Weights of a small contrastive image-text model.
Training: soap at rate 0.0039, 4200 steps, batches of 512.
Data: 22605 training examples, 95.1 epochs.
Rows from block 7 of the text encoder of a small contrastive image-text model, named by matrix and row number. Rows with one number belong to one neuron. Each number is 500 + 50 x the weight over its row's rms, rounded and kept within 0 to 999. All counts start at 0. Numbers have three digits each.
After each neuron's rows are labels from the 100 texts, of 14848, where the neuron reaches its largest size: "tokens" is the input token at the peak. Only what is clearly more common there than usual is listed. The data: short English words printed on busy colour backdrops.
# gate: MLP gate (text_encoder.blocks.7.mlp.gate.weight, 512x192), inputs 64-127
# fc1: MLP up (text_encoder.blocks.7.mlp.fc1.weight, 512x192), inputs 64-127
# fc2: MLP down (text_encoder.blocks.7.mlp.fc2.weight, 192x512, transposed), outputs 64-127

gate.503:483458473447550448479384632490506431469498511411464510475495486448472477474498469500423481523512499520467499583478488549498510514501456460536455397537481393541572452533463478564519497509405493
fc1.503:564508543608506560521576429525473595566538533563539478468515516509542530534475563508572519504462508524544505449549527404513383450444595461453495594493536537430488505469433533542494554463567438
fc2.503:446522517532503513504526449518498438567521604569579529503629565453499563520612478504487499486535529449497513517493497475519563586573525440522475427442415426442497487541533566445492471524511483
tokens: "bee"; "boot"

gate.369:398588444486537524423475501443489452560573378443491565423450507460504529477457514539467471516521542514525478531526551471447531443548482520498543566510484455500519461538461483504504438611490531
fc1.369:423552428459530531468483537476516508572600397457534579478449497454447601478455504483430471534524517538527468479502533499467503467529496484543516540465479481473477478552496487496466418564506521
fc2.369:463515485483486504552482498561456478541467446474487454444490518444515558410545586450488494515495539509524569516427510580407478426489491417602528473490458519402462405484491571471516522532446474
tokens: "boot"

gate.244:505476517538418473587523547454597513510461507538362423540540457538453460453427560460466582467442463614477548415534513539427539517565515552475517469490490466434502444503471510517454496518512480
fc1.244:549505485473436403574529518432598551470480467494345491545548452558443407445421569472520545449449458593496480436542516572432513557595458581425543519526460515455471561489472463529454454527532494
fc2.244:447556426484547478502509490497448600528584578494570548486569545505491526489479574509558541563446462524493461519492480501497474444543476428460554512539569524571475567499506434469436567543499389
tokens: "<end>"; "card"

gate.272:419530482528550504392438498594569456508545533473522554503461473538667407451509526586463454451588556444485423435505476489557390488503498474456431562554435392510543490459559413487534548383458478
fc1.272:422408459519615553401467503596572514580542458484554536511564547554609434417493557622515410439530506514498361476443493544488425503518512424454590540570423399574577438490533469496504614451466478
fc2.272:475444451547532593380537522533634506504580449445550502590490560477535430522504486480554574456446602477462505587534464467600491541467452596480482501474463516597547407476563539538497608509477468
tokens: "egg"

gate.188:463510424492435544531492439499570417561470396485471488479455589490461489432539499496449588467503456495463429543469544466406527503457557427458577428576432445478527470444484540521455439529444561
fc1.188:416616448466492550471511522567595538539480488499459537403510529530439530406449466491539510441499491436567464457539543439499575480518508610527546520474434467437581441466501474473486497516444471
fc2.188:593515507482543457487518548520552462568458507524487576430478450508534494548515481538470514496576519489670493612589538511500518503444454502610552518490561471456476471495602506440544520517493553
tokens: "boot"

gate.317:505586494504460571491581562408546394517476580486495517569501504486572478454440535493514483626458464485558597527525489459512533474455441456546537562471533481470468493527545517476545551549352400
fc1.317:531454473548454498484434531518465552599535482600555496461503497510423482430561464409529495493468505513543482577423522422467500532470477522526378389482519501494464466405592497463522420461485566
fc2.317:535529493495467470458566537528429546407409513487426582487489421412486510540461464507513424456550511560467455504459465445537503430450471564458539437432463494580486542505487575462489610466393477
tokens: "wood"

gate.330:538468494532533544500492454527478431470457455492531471523392493486532376359584613452511487498439480435515470533558524568510592494469534583497540502553469418512486618398564472434443561456487464
fc1.330:487421495514552469547471412591536462543485429412440478494468440501542545407582585479494532511473474428500613529547503554490536450418471569471513489552491516508500608510493545420533569494518439
fc2.330:516508462478448505475479481533453544573531481439507539544468448444500478517519472520416560470541454437450502578445578563518601464542403481527479509587542565450532503495468444474460456497490465
tokens: "wave"

gate.266:544514571484628515509519453564452623519499518553486478503474481463500561435477444527480513601572503509448453626527469620587542460522488532492509581459535520416510424509388481449516510520480454
fc1.266:511519430576501478500473401460426468563525468479619481570474545551432585442482506494438468507492455510554415460541484533491470534528417570429396524490449468449448491497591471509462428387539548
fc2.266:591405495476470506410494427466443445483495488459547499465527462447499528538468464532485453553449400540528474478488480537576424458500472529503399422505448446504472426481456476525557462498511550
tokens: "light"

gate.149:451554589439528455469454554569522554525560503569492531529464491475442447462501432542544533483518511436498567484471608572463537571538524423549475536571501411529505525543448422507572478447443478
fc1.149:458542569424537496473467576526545491473558512559487490515445487504409472504514428524567512519467516481536556527467578610473512536502494461515461535545493463557508491532474476490493473485461449
fc2.149:488504484477561411476411493550488492440606432400459442530386547442522505529463518613510505530454415509558537532503484530497420495525507486443495551523548538488574483538464558559428468492563547
tokens: "bee"

gate.498:509489489460468472508537389518461428487585496426434506388457445513593503473543473539413493547581598452627543504517432515511458536424432528554505429533502503544531481528484465489511521397442594
fc1.498:576543498544478502477499460477571499420491561434579529503508498472490565514514556467570533434372459500479414389442473495546475493523547521451519615514430395499463552465481591499464408499525521
fc2.498:522554520516456516483585508578415468659544482537467505508543455515544457414432537453460456502510574470536505444523502510485535458382492444490594492448491593544502533507547498485446568508504495
tokens: "ship"

gate.400:501515481552403477570442526512537554508581486587572562546555466452521571464438534609482510499546396542541463548496548420451536467499517477474488483493447454478577529469415410536556443493441617
fc1.400:470480491411574456436568497531474487487403516374507505415487529489514456505580520441580489510477507505473509400547496546496441460474434534561549540554499594552521513529554496434549513556473433
fc2.400:517449545566659422526501555540495466552404449501460478479471563484600523452510467464583494542417513431488479570540526456460475483544527505434623488522502559521507533509479465434521616520487446
tokens: "<end>"

gate.329:477437553399527544369493563494527570492430544499457528536588491535469515589424464480474380482525527467475504569441542488496474509476482521520448443444457383485509475443519447510425462532541500
fc1.329:423470553489453550398517589498467478521461564483433504541609500518478542538411523470529432439564526478544515527426461558489485545559426496564384544513509504488438447468493465459407449510539479
fc2.329:499501563547415529422568563561456583489469492479533517574544518438419519423567494467520462497593486442445499522441526480445459480521533582538477551541518561540533477516513519525439525596657471
tokens: "egg"

gate.480:476483486416534500529502577498464565525576505392454485471519544438489542476466480564356436441462539439500596512422556450474475491524522490496533492501456577529520459444509512467511457493462480
fc1.480:533451447533490511443417453520531469412462534568554585520461495564491465508526527457557484497499529466481454472498437564511586471507501558519494558484526407480466538550531493494604469494490493
fc2.480:511459501478574515525466563488500492554421539482389520523491563496548514465481517631433524477444548442530519540512483529410516518486451499473559495473446547464539543454362470499557537492445401
tokens: "light"

gate.267:460517579517359468556509580459515521512360442523535486609505459520496580422518477444465495504557539516534466502541496393544512459428510565475571467532474445538626553501508544523459571544511540
fc1.267:632497449473605500441478490584421522496568506477471617545519545478497486547349502636545503513541512454460492530496504520455473526450524491513441547542596537484448484545531499513533446435546489
fc2.267:527486514543604552396415441525456541467498537502495476506422530539553530495468413637467528491564538451526554514469580608556583518452465475518402525358520475421542543421559548497553494557478524
tokens: "paint"

gate.414:498488433552480520473445437558524449466508491537503471481429506482508532470516545582458448505492514558499555442391637457494454483503486540550530449513505458436414552584494475506526529542495516
fc1.414:551455449475495481560461462518431522480525484559564486518513609482597459490463516556490440575482587566486584468432619548492429502448462449504539457555531464499491548507431488531521601543463489
fc2.414:547463521410538547423489453550547576514550508483512427597423599560544371540475578443447568534481556486497532510462584486539480472458471445511516472497500412488557534518529569527513539493530502
tokens: "bee"

gate.245:441483538363549496489575529532531598572493396493473446582453526572555469462559428527432448468553478409485441544465511437502516529490510471485494511455416545504543537497530453502449447541478507
fc1.245:511479529436483489446523494441483579544515381492460503536420467574461557479538513464463411433518456461492459541503515432531551457480464497511537545466391563511556561442550469482478458587515528
fc2.245:585542449395519493499506542466485537548528544427476423449473546517487497498479515501466546397550462613553514542472519570415358480413476509544486438537500529537518548477497459462480471477441479
tokens: "pull"

gate.158:452484522452554553567504458581514574636549517456525479469417476534522532481477459530540392526500503509484434483522546499468492483487500510496437506426486458494525419473504513476501533416490512
fc1.158:538468480481444482512546522455462430437495527516556527485544518474470505535558437556517547524504536463496503470496473486446535515400490467489511432502490552544499609467546516529467433505433442
fc2.158:530586513448488557506480541524520518495589414479511489377441456531425559510514492460404492506528490461491584523520502471533483505536450531427392454601554618569574623516538443485626475464480582
tokens: "mind"

gate.56:461490427486550468518592410454533433477572568512397400459478472522474491454481456496489514600451595534593532428551355542500495512535522470515519389486467431507542426501547522413536524489454488
fc1.56:470426430534539481512597406477483458509567639486431464464454465531456463494467454505491506578418632537561538452541376580450506482576498419517476484446486422544489390464580555389518455460448474
fc2.56:528476466521590546547567351500532535492566564489511525453495551492534503551553536577512488529456512568564488430449435587514579482428523473574545582448510493468580440531467574458573470573477496
tokens: "mind"; "red"

gate.133:531578622562558470579502478459507436604441598529501432461454553481477459565457480451452399500521491525503565469597474510544552536428487507492554463542581552532559551502538436553603454514546474
fc1.133:435454471479434574473555485505487542383561413441454517454585410443556529402504536516526540458404447423490446490420505492398487550481530466478507468485428517509524500461436495462437516521533553
fc2.133:578429501492521472582459438558477457604495522566560507533496575502525466507491485423511546537504553496558583440527507477632613534459603426466422464484485506492555518514573566495561548484498575
tokens: "oil"

gate.119:421446537481492562534491593419510491609538461492508489426500468495516593436425542474508421400450469514529453475408510502600514455472502457599507424474445604491526418385478482494481443448506516
fc1.119:511608501559498563476535583462443465492477535466509507592539455506549581445553420524477511552567448535470586471546521511567489410532521543403596512572475459508436491469569507443472502507487499
fc2.119:386439499543600578524474502467521610496532524432568416536466486466469531488495569505498453554522415524462495548469502442544517402531499548406486494569571583585485484476466467488492407536519482
tokens: "light"

gate.108:483595605516463536451476537379500450457558565519536496558506515464518441500530555480560391410498503547491477458458500369469566541546523486415587519540457510540523551527532496420504518367510481
fc1.108:437589476456379460460469444481513464501478530503436450503402459357499522630550539553449481479624477482480505484488576571623487522587537463516567484491462485513528530484533536499533529462495485
fc2.108:479469469480438445519412537520451489510436533540476431561448496493599502511582499535500532491494480553436481459497524407531562448480586454449495464515464552617433549594556517476524496485458442
tokens: "egg"

gate.131:435534521558455512536494568562488473498541499472488492431384525455585405494467491544435457548543490510480532505454530518490463541486416486484527423549553446527484613510495422506542533398479612
fc1.131:569483481385500494453487454440493582474464517508485481584556518552432576551511458463559524493426506499500433527526443513511490453491587548519496582448466507448569376453483610500497438574515378
fc2.131:590522544514436502411487498555547510470414587424406553520526504586410510522595538513515534496500487455455520484496537487363494506419579442570455566534441492407515522505466523379444470558459579
tokens: "oil"

gate.293:514544487553572428500426575484583552555484467458486468528471574443573505545554499522557505523530500529443531508469460422598404539446492530566451456547523546437485467492513467486465427495419475
fc1.293:533523491522569480532448570476510544569574567511542535504492571478526600529510548565468552475535461492457563542460428410502395514412499467541525511483444506504503480493438352528442406486412477
fc2.293:553587495552543516501600476595539527494530426517559522491517542535499546497533463521507560497529447505556562467464526495440513525451548529467480561456507452489489368510492516416454509592447564
tokens: "light"

gate.394:399444504496502522517455565513498496436528556510495524531525474595439424387452384542472571454514518577418505525437500555461570415578535481463517523606472386497544394431457548506513491552529482
fc1.394:597502508583509554442574569583476535540544488509468468499544492518464529580514546459547495559504465477470435415516516441495453640380469506499553492436525571513443606452498425541508597539450502
fc2.394:575518504491535548435526442536481584521458608454512435519583558481550509391453521407571458533456490581557452405533503468528460532549421501497503558394424501458485571507531530467446495516436466
tokens: "boot"

gate.93:523486442480452502493464542455516424483591502424506540511462583574530546513516411515542474485507484525608492427504478436477459453536454504429511460493575525440530518441462471475448438524412508
fc1.93:477548440399501498520547544496547437553474577497549486439461468525561431517465494419611462411473479585568527504438560443524421549532415542560524461514470559399553566546427479488435383526361566
fc2.93:477554569540553468388562481516459519483493511478591503446549587533589570566506524511451559490575470490555474543447482459503556375521429446422539448524545481606601430400541447365427561460532407
tokens: "light"

gate.493:452491422482559508491578492443492521578568522551470519515512462460531569460472439472510469503447399587483525428416456443502462458529474443611521459543532546567593550500597514474532431433497565
fc1.493:531524570531409488484476440513555509444444528436543482519524531541448447512507542494483501514537573431535445601582554596501546550431515532450509520469484458424405469474391436558478544583518437
fc2.493:531463534621516487497486589548499435484449478578482522490476488440521504488578509571542498547402570567502539501603512484457618539454498482473503449459470524479463493582543497427552489465555487
tokens: "light"